Weights of a small contrastive audio-text model.
Model: log mel input, encoder arch transformer, encoder norm rmsnorm, encoder moe soft, encoder num experts 32, encoder layers 8, encoder width 192, text encoder width 320, text encoder norm rmsnorm, text encoder moe expert_choice, text encoder num experts 8.
Rows from block 2 of the audio encoder of a small contrastive audio-text model, named by matrix and row number. Rows with one number belong to one neuron. Each number is 128 + 32 x the weight over its row's rms, rounded and kept within 0 to 255. All counts start at 0.
After each neuron's rows are labels from the 100 clips, of 14848, where the neuron reaches its largest size: "loudest" is the band of the loudest frequency at the time of the peak. Only what is clearly more common there than usual is listed. The data: telephone keypad tones over noise or synthetic speech.
# gate: MLP gate (encoder.blocks.2.mlp.gate.weight, 768x192), inputs 0-63
# fc1: MLP up (encoder.blocks.2.mlp.fc1.weight, 768x192), inputs 0-63
# fc2: MLP down (encoder.blocks.2.mlp.fc2.weight, 192x768, transposed), outputs 0-63

gate.240 [127 128 182 137  63 118 113 121 124 154  94 121 129 161 127 136  97 161 132 143 187  80 102 131 135  84 102 120 106 130 152 112  52  65 101  91 171 199 102 117 182 192 126 151 146 128 113 119 107 107 165  88  64  86 131 154 117 129 115 137 113 158  90 145]
fc1.240 [147  86 144 138 104 113  33 133 157 153 137 123 106 110  93  88  61 110 167 100 168 109 138  73 153 127 124 132 106  64 108 143 125  40  99 139 138 176 119 107 162 110 102 154 110 159 131 123 140 105 118 117 166 168 152 126  77 128  96 154 177  60 121  94]
fc2.240 [141  96 125 159 175 105  87 138 102 122  93 109 161  98 160 105 173 117 104 117 115 159 131 125  80  90 151 122  80 119 180 107 130 113  82 106  80 102 111  49 120 129 128 138  52 129 129  93 142 130  71 104 173  52 114 158  51 148 159 148 119  73  79 167]
loudest: 1000 to 2000 Hz; 500 to 1000 Hz

gate.505 [ 93 152 110  97 117 112  86 103 127 135 103 154 110 145  57  84 153 108  94 143 166 144 155  75  51 126 153 129 132 123 127 158 122  93 149 102 154  87 172  86 116 113 155 161 150 168 134 144 161 140  84 158 126  81 114 159 111 147 166 137 137 187 151 153]
fc1.505 [130 164  55 202 128 111 100 101 132 115 127  82 137 136 120 177  70  91 116 110 161 157 123 184 113 108 154 115 180 124 190 128 114 109 167 119  81 207 137 127 139 170 147 105 112  86 133 148 145  79 150 146  85 183 152  95  85 134 147  90  98  95  88 142]
fc2.505 [145 173 139 126 145 140 143 131 116 138 116 147 128 150  61  81  68 133 113 137 155 107 117  98  89 174 128 147 166 127 186  68 125 106 124 167  96 108 108 138  84  65 207 141 152 145 151  81  94 144 117 187  76 123  82 150 150 146 116 125 115 107 109 150]
loudest: 4000 to 8000 Hz

gate.183 [126 102 115  99 124  91 141 104  96 138 120  74 141 108 191 141 127 117 178 125 128  98 131  73 130 132 126 164 131 173 125  75   1 131  96 134 101 148 106 170  75 108 126  92  62  94 119 140 117 170  95 111 197 133 135 129  75 102 143 165 104 173 130 102]
fc1.183 [114 117 101 107 134 114 119 119 109 167 154  62  67 199 139 147 142 115 112 190 161  95 153 158 183 142 128 123  86 165 168 121  83  64 122 146  72  83  61 123 142 125 183 140 152 103 173 156 180 132  85  97 180 151 154  79  84  67 149 146 157 132 121 111]
fc2.183 [170 172 102 129 139 103 125 138 137 139 136 142 113 129  85 160 118 105 110 199 104 152 155  98  99 160 120 117 113 102 106 126 104 155 166 149  71 108  64 147  90 147 101 180 160 101 212 148 178 146 127 173  72 180 119 130  99 125 122  55 131 133  93 112]
loudest: 1000 to 2000 Hz; 500 to 1000 Hz

gate.140 [ 78 129 146 142 176 160 123 143  80 137 133 143 165 116 103 125 182 164 142 105 149 111 100 105 139 153 152 171 144 153 181 105 108 119 101  94 129  95 142 161  56 118 111 129  45 148 136 133 117 178 105 128 123  95  78 110  95  83 155 162 141 149  93 113]
fc1.140 [141 189  83 108 177  74 125 122 140  45  83 116 103 198 108 114 107 147  71 147 135 135  57 163  96 113 148 144 132 124 173 132  88 138 166 140 113 119 134 190 130 139 131 157 112 174 154 127 174 122 103 111 187 168 175  77 103  95 148 164 115  90 114 146]
fc2.140 [148 133 129 162 126 129 143 164 118 189 150 146 166 108 181  83 122 184 122  75 108 181 143 133 172 100 153  81 139 126 154 140 125  93  99  99 142 110 143  94 107 128 126 117 129 136 155 167  79 165  99 134  86  41 118 148 131  93 151 159 174 184  90  91]
loudest: 500 to 1000 Hz; 1000 to 2000 Hz

gate.176 [ 34  88 125 116 142 140 137 168 103 111 140 130 131  89 117  83 154 124 128 108 173 101  62 104 115 119 114 111 155 163 106 124 108  80 101 170  84 141 121 158 143  82 150 148 134 122 181 110 119  82 153 127 148 105 129 115 137 173 130 177  85 133 114 123]
fc1.176 [103  95 133 123 122 131 198 131  86 129 105 137 164  92 113 108 156  91 141 126 177 118 128  54 108  89 100 134 126 117 119 125 124 102 152 126 113 143  93 142 138 136 136 149 144 128 167  87 120 150 100 132 206 171  87  93 120 157 152 191 126 152 127  82]
fc2.176 [118 134 161 106 104 103 156  76 116 152 110 189  67 195  94 153 158 134 116 157 121 115  78 137 177 126 122 106 100 146 100 116 103 127 151  52 138 140 118 152 181 129 105 124  93 142 136  46 184 123 170 157 161 106 121 111 127 144 124 164 143 139 148  91]
loudest: 4000 to 8000 Hz

gate.231 [125 141 135 197  91 122 114 142 156 179 140 112 132 130 151 117 196 117 166 162 131 184 189 164  73 154 115 178  91 151 121 162 129 119 144 133 141 159 123 128  86 218 112 165  81 171 117 112 116 157 135 143 123 150  86 136 109 162  90 150 137  84 137 180]
fc1.231 [111  76  69  61 118  99 130 184 113 165  82 176 118 119 163 161  80 117 109 117 145  61 125 148 114 173 159  71  86 131 104 117 167  98 163 137 120 129 127  93  82 122 120  84  67 123 125 109  97 164 147 150 107 171 158 115 176 116 204 153  92 141  79 152]
fc2.231 [183  78 181 105 120 156 156 121 123 110 117 162 103  99 134 140 128 135 116 105 195 126 192  85 111 135 144 158 115 103 137  78 132  76 193 250 149 151 131 147 147 114 131 151  84 123  89 114  98  60  98 101 111 130 143 147 193 156 149 133 154 180 160 199]
loudest: 1000 to 2000 Hz

gate.492 [ 97  93 166 137 106 184 133 142 112 155 104 123 101  81  97 186 116 156 135 133 124 107 173 144  84 116 150 157 171 148 167 159 178  75 145 143 133 142 115 129 156 131 152 182  72 157 149 188  89 123 149 113  43 137 119 124 146  89 178 130  85 126 150 133]
fc1.492 [111 115 123  96 146 141 103 115 160 140  71  79 169 136 106 198 136 122 146 152 128 121 128 156  44 141 154 123 173 151 147 129 172 130 183 164 133 130 151 141 112 139 162 151 106 185 116 140  79 138 171 161 111 169 126 136 149 174 148 126 124 164 150 117]
fc2.492 [ 88 151 105 101  85 156 139 114 170 125 108 150  91  88 126 129 197 120 153  88 109  91 198 130  80 194 133 165 168 142  83 138 184 110 151 123 149 125 139 181 149 138  99  88 124 131  70  75 113 113 135 110 131 126 178 129 134 142 179 141 127 143 158 158]
loudest: 1000 to 2000 Hz; 500 to 1000 Hz

gate.441 [139 143 160 130 138 117 152  99  78 100 115 131 165 159 112 111 154 133 122 151  92 130 119 127 102 150 151 105 113 126 149 164  91  79 100 129 127  39 150 114 111 147  99 137  97 183 182 122 121  98  86 131  97  75 123 183 120 111 189 110 132 165 116  83]
fc1.441 [151 165 134 132 115 154 134 153 131  87 104 251  97 168 133 162  99 150 214 105 136  76  93  92 155 137 133 150 192 127 132 108 108 201  84  96 135 196 139 162 119  94 171 160 122 216 167 109 149  81 127 136  89 150 146  79 119 138  89 152  93 177 133 123]
fc2.441 [110  68 156 110 131 116 138 150 137 112 131 167  83 123 144  97 140 104  96 103 157 151 110 158 155 102 155 149 115 168 212 117 166 130  92 165 132  80  97 165  57 148 131  88 130  75 171 105  88 127  99 155 137 120 128  84 141 196  92 136 102 124  87 134]
loudest: 4000 to 8000 Hz

gate.631 [100 142 157  91  90 180 118  78 187  74 142 181 113  73 158 116 179 114  94 154 144  76 223  29 101 166  71 115 131 158 114 134  88 139  87 147 130 124 162  71 108 133 139 117 182 171  85 138  95 130 165  91 153  84  89 102 121  88 105 197 129 110 147 123]
fc1.631 [205 125 117  85 139  96 118 178 108 128 155 115 148 110  71  61 156 171 104 131 162 129 155 130 132  87  80  90 161 154 108 129 118  77 182 115 104 164 104 109 118 124 103 175 140 188 140 129 119 135 146 108 101 118 147  86 185 114 135 217 156 181 143  71]
fc2.631 [158  92 107 110  79 112 132 138 109 150  74 135  94 105 118 118 133 187 158 124  83 111 173 160  92 112 159  22 146 153 100 122  93 180 133 132  87  66 139 154 136 147 105 119 103 177  55 161 125 107 136 120 132  98 126 143 190 137 140 117 147 196  89 134]
loudest: 4000 to 8000 Hz

gate.510 [136 106 128 108  83  91 162 148 140 119 166 139 116 179 145 208  66  77 121 133 120 165 173 204  75 111 118  87 170 106 132 128 128 137  74  91  96 130 158 110 111 146 123 148 124 140 154 163 103 157 183 114 143 106 198 112  94 191 106 141 128 124 163 132]
fc1.510 [ 80  89 133  94  61 111 135  84 171 160 108 156 185 171 135 118 131  93 103 158 101 145 165  99 114 131 129 118  98  52 153 145 109 108 120 118 135 118 108 156 172 129 112 140 148 155 137 113  88  86 117 101  96 131 216 130 133 113 103 133 118  97 122 124]
fc2.510 [143 172 158 126 167 200 139  89 152 105 151 151 147 118 129 184 145 122 128 125 126 136 112 164  97  88 143 146 120  73 142 142 114 101 143 101 114 147 125 155 136 114  76 104 153  83 163 143 172 152  97 124 100 201 128 160  98 129 191 102  91 153  64 118]
loudest: 1000 to 2000 Hz

gate.1 [216  94 105  89 111 128 105 121 100 143  80 140 152 160 145 100 113 115 115 139 127 172  80 113  91 145 124 115 113 102 111 147 121 100  92 110  84 120  83 137 124 142 165  92  87 164 124 211 122 116 112 117 115 113 153 203 179 109 126 151 143 121 187 115]
fc1.1 [175 134  99 125 128  77 127 162 132 129 123 156 150 151  84 126  52 118 106  94  82 137 184 186 131 135 172 167  85  95  82 131 109 105 152 137 139  79 140 127 155 134 139 126 145 141 146 164 223 121 127  88 163 175 133 153 152 138  96 117 133 181 128 151]
fc2.1 [116 146  94 157  70 118  83 147 108 158 108 122 147 108 140 125 179 135  90  78  69 100 116 109  96 158 132 140 111  94 200 139 132 157 148 145 143 122 104 148 142 128  90  63 158  90 154 144 151 163 137 136 135 135 126  91 155 103 100 173 128 177 180  95]
loudest: 1000 to 2000 Hz

gate.116 [ 98 128 124 161 162 167 104  73 160 143 162 189 173 157 144 196 132 136 138 155  82 158 145 103  80 127 136 169 114 128 131  46 137 102  79 178 157  95  97 148 146 126 132  98  85 132 119 137 165 190 130 152  91 115 127 144 153 114 213 154 109 139 135 130]
fc1.116 [ 98 149 177 152  92 128 109 181 149 135 178 142 201 120 128 122  85 121 145 177 150 124 188 100  51  87 164 151 102 115 132 101 112 113 133  93 145 132 130 131 116 200 101 147 111 130 163  92 125  94  97  89 109  49  77 134 121 153 112  60 133  92 138 145]
fc2.116 [ 90 147 126 102 157 119 177 106 148 182 141  47 105 131 131  97 145 144 137 131 140 133 114 203 113 136 109  63 141  97 175 147 101 139  51  82 153 127 131 155 145  94 134 131 129 145  76 174 139 114 163 113 120 103 184 145  78 120  65 139 172  90 131 180]
loudest: 1000 to 2000 Hz

gate.626 [119 129 111 193 199 126 187 115 177  77 143 122 136 209 161 156  97 173 151 146 127 107  76  78 183  99  42 210 151 130 118 149 117  82 172 170 122 138 147  98 112 168 188  87  79 112 157 178 105 118 184  78 166  47 123 138 164 160 133 147 107 126 116 120]
fc1.626 [116 153 125 115  58 146 105 143 103 108 134 122 125 111  90 126 138 103 129 182 148 109 123 147 133 142 176  90 125 102 166  87 145 108 143 129 112 134 122 174 111  68 173 208 140 115 159  82 157 127  92  84 115 190 136  98 114 143 140 182 123 153  98 136]
fc2.626 [ 68 146  93 121  85 128 155 205  74 110  82 119  91 100 164 175 138 145 120 114 170 133 141 120  99 122 177  86 143 150 128 183 164 110 115 125 113 132 123 167 118 137 110  73  96 186  92 124 159 139 101 148 124 162 137 108  91 136 110 129  80  73 180 110]
loudest: 500 to 1000 Hz

gate.691 [106 190 117  80 177 108 156  69 113 118 142 132 146 137 173 178  87 121 128 108 145 167 137 160 119 101 113 127 166 159 116  85 151  81 112  75  99 107 114 138  80 125  86  81 104  84 112 129 103 153 132 123 125  84  85 152 130 144 179 116 146 129  93 157]
fc1.691 [129 154 110 137 173  68 127 188 165 148 156 102 141 134 178 171 103  84 177 102 152 157  61 143 133  78 158  58 102 179 141 132 117 109 157 157 107 122  75  74  94 112 116 133 138 171 136 150 107 187  77  45  84 157 156 128 142 146 104 126  63 105 152 119]
fc2.691 [151 108 134 162  80 132  65 206 115  70 141 117 122 109 163  77 124 129  65 152 141 138  58 181  93 137 164 111 102 136  63 130 148 126 106 143 116 115  90  76 177 181 132 153 152  91 143 131 145 116  85 180  88  89 104 130 110  85 145 122 171 130 134 181]
loudest: 4000 to 8000 Hz

gate.517 [134 152  64 127 162 158 105 105 181 133 117 183 106 130 142 101 160 118 161 136 181 118 112 105 183  82 148 138 100 145 158 102 117 112 132 143 128  80 108  79 120 122 172 111 207 117 123 115 135 153 132 133 155  97 109 153 113 102 108 137 167 167  99 116]
fc1.517 [173 167  83  64 139 141 137  98 132 139 148 171 101 136 162 179 151 103 139 127 119 149 126 127 167  75  97 140  69  93 105 123 129 148  99  96 103  96 126  58  83  88  98  85 119 104 118  95 108 189 114 161 177 134 145 113 154  80 130 146 165 142 162 208]
fc2.517 [168 191  82 104 123 140 132 102  93 122 135  70 129  92 106 160 177 166  64 134 130 140 159 152 114 136 123 139 161 114 137  65 124 168 146 104 121  92 111 119 148 174 142 139 127 123  98 129 185 174 117 113 158 149 137 147 173  99 117  77 125 198 126 109]
loudest: 4000 to 8000 Hz

gate.575 [129 156 123 100 115  96 142 156 121  98 123  99 152 135 161 104  98 128  88 117 165 179  87  89 145 128 164 141 132 149 138 118 132 100 103 173 120 140 111 142 206 134  96 191 170 176  90 117 160 172 150 156  61  65 127 150 197 149 192 159 142 153  98 119]
fc1.575 [123 103 121 114 159 165 177 117 135  96 106  93 159 175 167 177 197 108  95 101  70 147  95 186 104 163  68 130 158 141 133 158 109 145 174  69 133 136  79 122  72 109 137 156 128 113 140 131 172 119 129 117 156 142 147 113  81  83 119  97 133 147 164 214]
fc2.575 [148 161 129 175 132 125 134 102  93  37  99 111 112 102 158  64 136 186 117 134  87  90 161 131  78 129 155 122 114 177 115 159 132  82 165 118 190 119 139  92 189 166 110 142 166 108 144 131 131 172 136 157 143 131 101 126  88 127 120 141 105 122 138 107]
loudest: 4000 to 8000 Hz

gate.465 [ 80  90 183  96 195 108 154 115 145 126 104 176 133 152 209 152 157 140 155  92 141 130 167 144 159 150 119 142  91 146 126 133 107 118 151 120 133 194 148 129  91 133 155 125 138  87 165  88 155 168 106  89 100 118 128  71 127 157 131  95  99 143 103  89]
fc1.465 [123 124 125  68 104 135 160 138 127 132 112 146 164 149 200 123 136  96 145 137 122  96  22 163 142 145 182 165 155 157 100  92 122 130 116 160 100 174  73 100  99 107 159 165 108 148 111 166 134 118 103 158 158 158  97 156 144 160 156 128 122 127  70  66]
fc2.465 [ 97 166 121 153 151 138 133 101  91  83 126 113 155 178 141 157 102  75 146  98 117 106  76 120 171 153 113 145  81 106 121  95 173  71 136 112  53 107 131  94  83 110 157  73 140 181 151 126 137 144 118 183 139 128 171 130 124 128 163 114 167  88 118 142]
loudest: 500 to 1000 Hz

gate.215 [115 114 124 118 137  67 134  91 179 112 140  98 142 135 117  83 145 122 132 150 174 140  80 152 154 107 145 111  74 142  86 121  83  76 113 151 121  66 152 180 131 144 140 103 120  98 138 155 124 139  99 121 122 176 108 144 177 103 173 129 100  94 175 131]
fc1.215 [141 121  75  99 182  86 130 118 137 124 159 110 124  61 145 140 189 140 109 127 121 134 143  90 155  97 133 134  60  92  81 116 190 151 134 106  87 131 163 157  91 111 129 102 165  73 211 104  80 137 177 112 147 123  86 134  89 149 234 128  67 109  96 110]
fc2.215 [114  81 140  79 140 131 164 155 132 148 116  92 103 132  54 142 126 101 113  90 201 173 114 152 132 157  86 154 114 158 149 206 102 161 103 189 168 178 139 156 151 157 126 113 124 114 167 140 105 178 124 147 107 205 139 123  90 114 132 132 219 151 102 154]
loudest: 500 to 1000 Hz; 1000 to 2000 Hz

gate.454 [174  33 120 169  75 130  89 169 172 131  73 138 109 115 114 118 169 133 120  90  64  68 132  84 121  84 161 130 128 103 145 164 104  95 133 115 105 129 135 138  73 142 101 123 108  87 150 177 129 122 133  87 137 125 121 164 125 124 148 118 127 121  99 113]
fc1.454 [146 156 133 154 122  82 118 157 131 160 145 122 154 149 139 219 122 184 137 114 150 190 116 145  98 167  69 159 160 111 183 167 153 191 129 130 144 150  91  76 121 134 123 147 152 143 189 141 165 151 131 214 166  99 174 108 137 136 118 121 114 131 121 140]
fc2.454 [ 89 134 125 165 102 114 126  86  92 159 150 114 121 148  98 140 142 183 124 110  88 134 134 148 120 132 120  99 139 117 174 111 113 164 145 102  71 166 133  97 174 150 184 136 110 112  78 168 180  96 167 148 113  87 144 121  84 112 100  95  99 128 149 123]
loudest: 1000 to 2000 Hz

gate.220 [106 118 139  95 184  56 104 106 145 166 130 112 150 138 147 118 150 161 115 202 150  82  61  94  75 130 107 115  79 154 136 126 109  50  43 116 125 113 167 140 230  94  88 106  96 119 135 110 141 104 148 146  89 115 155 209 158  96 148 121 122 138  65 149]
fc1.220 [111 152  81  93 169 121 144 129 167 112 121 173 151  78  99 139 160  84 180  99  82 144 142 156 105 153 173 126 164  70  74 214  84 121  37 155 116 136 119 129 174 117 152 187 147 101  82 110 107  96 124 105  78  77 141 131 105 179  93 105  97 160 148 110]
fc2.220 [148 102 117 142 105 158 163 118  94  70 119 141 186 121  93 137 132  86 138 147 111 101  96 162 177  70 149 141 144 183 109  88 141  71 139 147  85 120 113 113 138 121 180 113  82 174 114  91 131 149 114 112  92 129  50 138 112 103 145 201 110 144 139 145]
loudest: 4000 to 8000 Hz

gate.194 [ 98 133 162  71 145 131 112 114  94 118 148 169 109 156 123 117 114 149 146 174 175 162 133 139 115 111 168 144  91 125 131 145  91 132 135  90 146 176 132 161 123 107 132 153 133  71 102 131 125 137 165 148 118 174  72 214 136 100 131  98 138 144  82 129]
fc1.194 [128 141 159 175 142 149 114 116 123 144 145 155 156 128  92 149 144  85 175 140 138 111 139 177  95 100  88 177 166 125 102 115 198 162  97  68 117 183 102  93 108  87 113 148 106 138 139 143 111  87 122 104 152 125 118 127 127 156 156 156 134 170 102 117]
fc2.194 [171  77 165 136 108 145 170 115 127 115 110 163  97 132  90 101 164  61  95 114 133 168 134 117 102  79 130 136 143 161 168 173 156 146 101 122 144  74 147 160  91 153 118 142 151  88 123 112 121 149 208 103 102 119 135 123 126 148 124 119 177 149 119 122]
loudest: 1000 to 2000 Hz; 500 to 1000 Hz

gate.760 [150 136 156 132  96 141 148 144 119  90 131 186 149 135 119 103 131 154 153 118  91 140  94  83 172 185 131 176 160 172 137 134  88 126  38 117 148 137 129 118  98 126 103 132 108  89 117 150 128 146  95 150  79  97 151 117 117 124 123  93 124 117 149 127]
fc1.760 [142 177 121 126  82 131  85 130 143  88  91 137 158 183 124  77 168 147  74 166 121 122  61 115 151 207 169 150 113 135 135 144 101 104 207 183  79 167 163 106  99 102  74 163 103 170 170 113 124 136 136 121 102 129 125 134 109 100  71 113  81 109 136 173]
fc2.760 [ 57 126 158 135  88  92  87 178 169  81 114 151 173 113 117 122 150 118 128 155 137 152  89  93 162 138  87 149 121 125 209 131 130 153 128 102  94 134 180 161 152 158 124 111 116 128 118 160 142 139 222 162 144 138 106  91 175 155  77 152 124 121 140 148]
loudest: 1000 to 2000 Hz

gate.57 [154 161 122 118 163 154 175 123  92 184  79 146 117 133 136 155 139 174  98 140  58 152 107 142 123 185 100 100 146 132 106 123 152 184 114 186 124 114  71 164 131 155 130  62  91  97 132 101  87 126 123 100 107 121 108  70  97 118 184 148 143 105 153 166]
fc1.57 [134 131 117 158 130  66 148 134 114 155 178 137 162 114 109 112 109 153 165 159 127 143 166  78 126 108  82 154 129 143  95 149 155  85 196  97 113 155 174 103 158  68 130 172  81 116 163 153  99 105 175 130 145  64 130 163 113  78  71 112 115 128 141  83]
fc2.57 [166 128 145 187 179 164 123 149 139 152 165 110 160 162 134 129 117 136 135 155 114 143 173 192 152 113 182 131 144 117 142 126 111 140 139 138 130 104 199 145 162  87 143  82 126 147 155 137 151 165  92 161 185 161 158  70 105 110 126 177 120 121 110 163]
loudest: 4000 to 8000 Hz

gate.401 [ 82  88 160 124 199 107  91 107 150 132 100 111 110  97 123  90 165  73  70 106 150  96  76  47 122 139 150 158 125 133 149 102 111 111 128 116 123 128 128 140 193 110  77 180 175 113  95 124 139  90 110 100  86 150 142 223 116  72 119 117 142 121 134 179]
fc1.401 [117 113 109 133  94 187 101 118 172 177 123 194  82 110 122 132 130 116 133 135 132  99 130 148 107  88 149 155 109 145 176 127 174 128 104 165 158 123 156 153 214 145  78 142 161 124 118 131 152  77 141 133 127  58 145 145 115  55 156 136 131 134  82  67]
fc2.401 [153  42 150 121  68 112 158 114  99 160  93  91 101 184  61 139 106  94 163 108 158 185  53 149 111 129 145 118 153  68 128 147  84 120 161 144 105 159 153 153  92 116 138 118 104 148 150  56 154  78 127 125 110 115 155 114 163 134 124 106 159  97 145  99]
loudest: 4000 to 8000 Hz

gate.184 [102 127 144 182 135 181 173 140 105 171 168 125 119  76 154 124 121 143 116 157 131 138 159 137  49 120 173 115  82 145 112 169  77  90  94 154 148 138  90 150 131 125  78 131  82  50 116  84 108 112 151 129 139  82 196 150 161 105 133  78 155  85 131 121]
fc1.184 [132  96 131 158 148 141 138 202 113 130  74 157 100 144 115 147 122 201 105 141 129 134 107 138 121 125 139 156 119 138 118 130 129 118 129 158 134 233 144  95 152 172  75 107 166 126 153 123 133 104 219 157 133 143 172  97 146 119 168 125  54 208 119 108]
fc2.184 [199 123 107 132 101 158 152 125  99  65  96 142 151  77 107 128 116 129 215 113 112 154 143 115 143 151 106 123 115 114 104 117 110  76 137 115  94 119 121 138  76 125 157  68 127 174 114 121 130 159 113 184 105 111 112 102 111 157 186 141 121 205 122 134]
loudest: 1000 to 2000 Hz; 500 to 1000 Hz

gate.514 [119 125 124 110 164 141 141 125 156 138 121 133 128 126 127 103 110 147  81 138 131 116 158 104 100 197 114  88 151 156 100 103 113   9  69 151  97 114 169  65 123  90 134 146 183 160 163 135 185 114  84  89 179 129 149 129 125 166 150 123 140 192 117 109]
fc1.514 [102 134 129 166 109 148 151 106 132  97 102 145 171 184 131 149 137  70 136 163 114 172 159 121 107  61 129 143  83 119 158 140 129 135 130 104 129  96 112 136 131 162 147 100  84 138  77 142 139 134  93 160 204 103 111 103 120 131 159  79 161 188 146 137]
fc2.514 [135  79 140 124 109  92  87 101 206 188 158 157 128 105 129 126  81 112 121  89 148 117 196 184 174 187 133 198 144 126 105 130  78 136 140 140 180 178 144 171 100 101 171 154 166 130 148 103 140 156 123  94 127 116 136 167 117 153 105 205 142 151 120  94]
loudest: 4000 to 8000 Hz

gate.685 [100 103 183 125 171 108 104 115 178 132 100 187 127 140 113 157  81 138 135 155 106 139 175  99 181 140  80 136 105 130 114 123 113 125 178 116 131  88  71  85 164 177 126 105  92 110 106 132 169  95 105 171 142  98 181 138 163 134 116  96 131 124  85 143]
fc1.685 [176 146 109 132 106 174 170  90 140 138 124  64 116 125 174  92 144  97 223 100  97 129  91 130 144  92 150 159 161 103 141 163 154 172 122 155 176  78 143 116 114  78  80 123 125 144 136  85 135 200 135  93 141 159 143 145  92 144 108 140  89 160 176 131]
fc2.685 [159 116 115 122  67 121 154  94 116 178 104 139 178  81 192 156 134 116 194  84 128 152 155 122 115 116 138 152  82 114 147 175 125 127 153 180 108 163 111 191  83  83 118 121 170 102 147 175 117 116 145 129 132  98 146  85 150 143 160 117  75 161  89 144]
loudest: 1000 to 2000 Hz